python train.py --encoder_fused_qkv=true --encoder_expert_mlp_ratio=0.5 --encoder_width=192 --decoder_width=192
Rows from block 3 of the image encoder of a small image captioner, named by matrix and row number. Rows with one number within an expert belong to one neuron, the router's apart. Each number is 128 + 24 x the weight over its row's rms, rounded and kept within 0 to 255. All counts start at 0. Numbers have three digits each.
After each expert's rows are labels from the 100 images, of 14976, where the router gives the expert most weight on average: "top examples" is what is common among them. Only what is clearly more common there than usual is listed. The data: rendered roads seen from a driver's seat, with toy cars, trees and houses.
# router: router (encoder.blocks.3.mlp.router.weight, 64x192, trained with AdamW), inputs 0-95
# up: expert up (encoder.blocks.3.mlp.up, 64x96x192), inputs 0-95
# down: expert down (encoder.blocks.3.mlp.down, 64x192x96, transposed), outputs 0-95

# expert 4
router.4:144147174109134162152115081138117119127149122119145114166106096177099134114110112123092098106129165145143152091141144120100104066166160118145110106137133112106145161124109109104123143107172144123127154158121131101140134181125168135115143137134122091118141151178130092105117105087135145103
up.0:143121091147117126117112139101099099148083132119123146147150109092105128215164141175188147100108152121116059164160103089100121075155120130073122120113153069095148147149126140121123144099109099157145152136134143120099100138122133107115132138083103144154121126165147122134099157098110158142
down.0:164129169114150153071153112144150150157148126104162132123121155124163113100101157113114102114077140119121121142119154161118161164098100107098155128147151170123145127114106179129148102128094138139118137147112122103177104110144131070125118131140163133109148125120163157120137124133088155125
top examples: vehicles: zero

# expert 46
router.46:126128158087156113067112125110091119120100125139205137143130119101119106112196120129115120122138146117128094128130130151121104107104136104136158143119136135089112149123144122091144158118119081157144161140108094097082124133110114154109106126142131134081141140159131114138073149112095118146
up.1:142139073147149130145124170152120147155132106151103121120114113145121111146129116159136137086107115124141138166131144093134148092096155114093166143123134172158106134162148152132114097159091105085120177111104139081117102138142123111068119140136117081124145121171109160189102119113121139131
down.1:126112149129105117145155117110165111145098132110122091101116116117124086078123117135136111105113098111149157127128105123103106129095165121112101145127156146113149143139125084096136125133181098163138094132144154126115157124135121119110124144145124192160094135090112154137077152130107157143
top examples: dusk; bends left; vehicles: zero

# expert 61
router.61:120130141100126154148146076124128090101139143120104163133083128108125158196138141154167094185111129123146149119171108125140119093164101128146118141109104167154126093123108124121100124179135091147112124113162159099155092165139124117133110128093125116127135137096121146116114108166125149122
up.7:119160118134179184166127142148101166140134093132156171121147147113137101110110133099111134140136121136108130083121153151163111151095142116121117097176109104118113129130148136120141081140131127101125118099141111123136114156158116096155118109132116160082115153157126121149144112134135143158
down.7:154094136109120105097156124113122133191105124121116099127150150162115135122128114138093095122113122117132084122152105133174129131108103158125115101102119167147119097151142099115144099074128160117140079105119102154148171103104141168099152150135181108138144127086090101118150117144110103148
top examples: crossing stripes

# expert 55
router.55:136158089148089085089116099113093130117127126122182104104153114160152094104124143138126068155114118149148073135152095102121115140114121147122131142153138136134112112124180125092171107141182157143091147137143106137102150134162115146118130134145114096168118123157160129110121117141143108169
up.0:129122151120072093159070090133103112099169110118161093170122131117135142119164099149125061117121133124140105160173157095169136139131137149136123118121138150120173140135139094123121131107128109111120112110155096138161107152152176114145117114103123120126136134134086146124132128131125132114
down.0:121150138141147127133093156124102132152130124094108141137129098071125133113151147132155103122144131129142071152094131109109115145128112108134088132151113164107128121084102153137134104070157069131139076133124147141123159118178085139139131133129175100098154149134126150140141159144099092143
top examples: truck

# expert 17
router.17:169145184103158126111091067101123133105094101204181129158165126167115132149142121131129138131133144123116166102128099121110134167108134130134103123148152124129125193120119128149099116152149102169137146154107127135092143145108151139117144129153157140112149122136117122129117106128109123193
up.0:136116175128163118143144140138220118132131131115140149130157145165146122106118122072091133116127128140094150116133131152142115079116147103126134128164196179102118121132157098120143143133083121123099099155132159119145127162141157117159114129156130120140089146146130124112117112125154118145
down.0:096111106151101122138135129091130119121074151096115160130173126087109175156115147128164133105136104099184125130145159132138166141100129136093079159129112163115149109146127109160084166100121154162168109108129104143124112110156111134122106123125136151155093135092158165136157104180112143109
top examples: snowy verge; bends right

# expert 16
router.16:129105134150113135123096128126111116107100120112191087150163155146116089118109160123095150149124135140145146119138156123129114093094110115123118117122166109101086161101135179111085148138174090147112157118126143132116143098114164138146073141129116138103121126154157121130118149090149132174
up.7:136117138087153136144125149112120134154113155168159108099122151143102115135131077097133087069163173171125092111100161155133171125135149122144125148151181131127118144118167131090117128139119096124125162140159108139099081144095148103158107112131172141111128153127107082149123131086130121124
down.7:160096131106130104134120148124138090132156115150126146095114139118063103076133131141117128142097107099125140140104135125101140120128093164127131143125133163150129105106124140140114161138148137127121111118117199143122133157112149117099134134121169071113142127132131112130088110119163148135
top examples: dusk; vehicles: zero

# expert 14
router.14:135091169137142105085121085134091091139122127120133117144142139168087175134152139160117138165142131121143162146167164118132115193118115125151130115150126162141104146144115132172102141108092116137097129115075112147146115071143143148136064101107112130136139148133108172116106105102145130169
up.0:136136120137119136106132148136158096133096120128160171159172144115106120132131141139142141187160139103112127134137139140115131115123163172141118102123118115087147154134105137138112119109095141119087127113125100166132190091145122118152109139145120114119135156101046145126075109060115075108
down.0:083177093150088116153157136146154129113158124112106111155114129122132115166118163086142170120121126123151132149109099139120148158152125152103154119111097128164130092140123141137113100140104154079129121119123160054179125120081146142113155132151122110129079104124130126138175138157100159099
top examples: truck; vehicles: two

# expert 24
router.24:151107133149145104095064165141102157159081118165189115130139148211126142106151127113115131153164152114108138127127123135106129158103115120143127134119165112130117148118143145139142153116142114178115135143115132104084142112134178147112113130117125111095156168172168128165109165130122140153
up.7:091196166101145118157118129128117157138149105132095108112116153143112150182160151114120137112120144117149110125132089141122119084086166100142129165128128138154104132129141164118140101132083091120145107129160106145156121122134113113110123150147139128107103135119102145118145106149094108117
down.7:107155119116158089128132131147129098126135085130131155125162110131157187145132122108137102078064117115104121133106139114117141149123101128129151142087115150128153149089154174115122148104186139153121136136131108148141107141112131121087086134109146097184132126171135081131156132067161148146
top examples: vehicles: zero

# expert 43
router.43:119110170162156142094107160128105139135117105147173151124140159184171132107138126134126147141145136100138141136168137122093146149130108161154089139107139112135131099123102124179137138149128155141134135118149136138111087136130170132126113110115093163121143111133142134088121154151131092169
up.0:145141114123156139096100115131115113107105136115085125135097097156166166101120119167125112123147141125132154149144153083154140113141139155134079065152076076122140113128112136127127112115098121112149152137114142106077192110113112134151119132106120117134149143132121094106157115157145134178
down.0:097144138124127125122115116128140102106107100156138098146132119124124129066150104100133123152120120060132135147138132153125132132117135126125157127077112117131094155169125112153101142143138121139128156131133120132059122171135119100134163102084096148082177115137094146077146131080130135129
top examples: bends left; sandy verge

# expert 29
router.29:130083137098141114076108126115122104124097119147174122112181137152093080114096116097131125160143140145118138119128163147124111144104127111144095147152120147131082159129159179143090165111145118186141156128096120100093138135073165118130114145137131130122143158172172142152120142114116137122
up.0:126119115124168087134128136099120127131124156137112094116116168107114118134149140158126118111065110154109151158118105111126112149120107088093127115088100153147143114144193099152143139152100123104139107113113132123123158154131131162108125109112170115139141153135124111133161153157105105128
down.0:134137126104131096090137130115129094180096109139124116115142145117169140165110174119125117119132106131099119135090145143181108129141088145104130182135115142104115170129101160108094125142097098164106119155171098117136179104135125133106089096097134139161108106135136077155113128149120106140
top examples: dusk; vehicles: zero; bends right

# expert 10
router.10:125112109172085152148102126143156173123135133119085159127104147109131137129102116152087088101114145138124146151101093110165157101134139123066129149144149152145104128168170117119141100139092104117131088134123106101131127122157118123133087119085065107128097131145162103097128120139146181084
up.0:126158108156089076126116102161124124142125131135101162125148135128119175116100105103077136136104111135140144138108144081119106139136146128064127142146141122156117205134104107110113128132117139121118141116109139123127150154148132132167098130152112120091081077162148179148134162172130165109
down.0:105146110143133115137110135151134107119103099164131114069124145084107150116115165179166091165127141160093145155107129102141129117169134107123119136074126139119138143104165142097097150120087111123109079157110132099099142134134176132096124129121102072128117130112154149112120116104147124139
top examples: pine; tree

# expert 31
router.31:111119161098146083131122079109110117132108114149169122140166131137089135139154112122110140098130152098091132146162192115099148170101100130121127141139119137115093163138100152189094165137147125143139135120113144110105151166129160143113126141173114167124120132126128129139151131156102175129
up.7:111119114119100111193126119119102125122129117125103125126126156120170148117155132138139115153137154123143139111141187142126161098115184142159125128076116072117143133138117151133164109117155094158150118156125092142142128130121103114124126096128132127169156133124099171140143098092151097100
down.7:117139124153161076129128104160131127100099097120137106095127129151129128147116152126182085116082028150147103140128107115162110107156097116159135120166096122091137131125146143147090137104113138109128156114101125128152135133179106122119113104147152104114063158106100136144156122175130105138
top examples: line: no line

# expert 20
router.20:138149079112129090147162120123156105129136123118172125110114112104091106100160161129135111179119110144152148172128116083122134085101122143086133138097135161128146179141124124122170129142132163116112122098133128132144138189123125154111131134142165113152138163135110106132130080178126116163
up.7:114123139104143134147134126122105131173133141123120079104119089130127143148126133126178166125140134120111163106143090111181088122140162099132114113116132135073144140124083115198074145124107125121129137102156115107152164123190164133123094139152141097113156121140127135156176113138140171136
down.7:151109126114149139117137112092132093113111133116072127124082094204084147148110141131129136143134131150128148151119169164120107161131096164135113130145090126088153142114145143144128058101096143144148144133113127141164127147112139165103096129156148120084137148115137161113160140128110125136
top examples: truck; vehicles: two

# expert 62
router.62:109147198156135119094099113122093162129109109153123142132151169134072137133138144113139093107131136097123170114144164128102162165092092135151120104136146136122111150135112170145142184132160121092110148125116137077118120162152137155140121142164166116101133130130109199144120071157138083154
up.0:091113076140114107096148112104081100149127144111089155119089124102174078079182135142066170089123140158112142167098116137162129169137141142139132156105116090165109103168133114134122146109135142149147141100072136126133124125095159122127128115112163149150126126129141119142120174109146149144
down.0:106103112141150104136134114133151146151142096102155119156110173129136121135109183125128112161133093096104118131102129090116034122183127133109092143143108140152102126115109097116114164161134157126091143118167110106113112137133123132124134118150078115141113113138137127112113116128137111142
top examples: sandy verge; line: no line

# expert 30
router.30:166144116151156180126132104128141156097098118154137135137152121154177156190108119069116155099142137157145117123130115137145134100106142157135147136212124125151132115144110166076093115128137140127122128147160082107146122140101162122129144114164115115135119117126157145152106120099150118125
up.0:150118127165108092112138089113093144146156123130155149133144092103120185152101147132117124151122122142172117103102151122145099168145102099130120120148122148110093103140125097168098114126140112148164142122136166151133068114163121125089107126149075137103166112136112168104111120132100148119
down.0:144153142109138136095143103132180118129126163115135143139104166138134120123135088113119115127125170135063094132133126116166137113091088144115174109154131173120146108130152102089137078133166135144143120159103116077122151138138123128131138129102193134112109150138178102119134115124105110127
top examples: house

# expert 37
router.37:110136156153129096135111108126081127128129131155170138130154158082070124135150139149110083137142114117131158085142108128110153164102085117145105115121171118110124144131095122190164176124152129115113140134107127123083159121134145150119114131125146117117123163132105145136145137138093096187
up.0:142143149084135157119150131090109114143142152125076124128127095171184113170138121125120089134109148150144119153132097121111133095087126114114187192091097115121163112095102161120126115108116101124089108099151113146140113160125111091138095131115107092118103132132125151089109126122108155140
down.0:120129089153124168084115123096115119135149116155142127094151117140114149153156131137074147139147153106132139146152150132125093131150160105097108114116149122110164139128132134114165153139106155117144078122182153110164136144100084145114053120087137099110146153126094097122112147117127131129
top examples: line: no line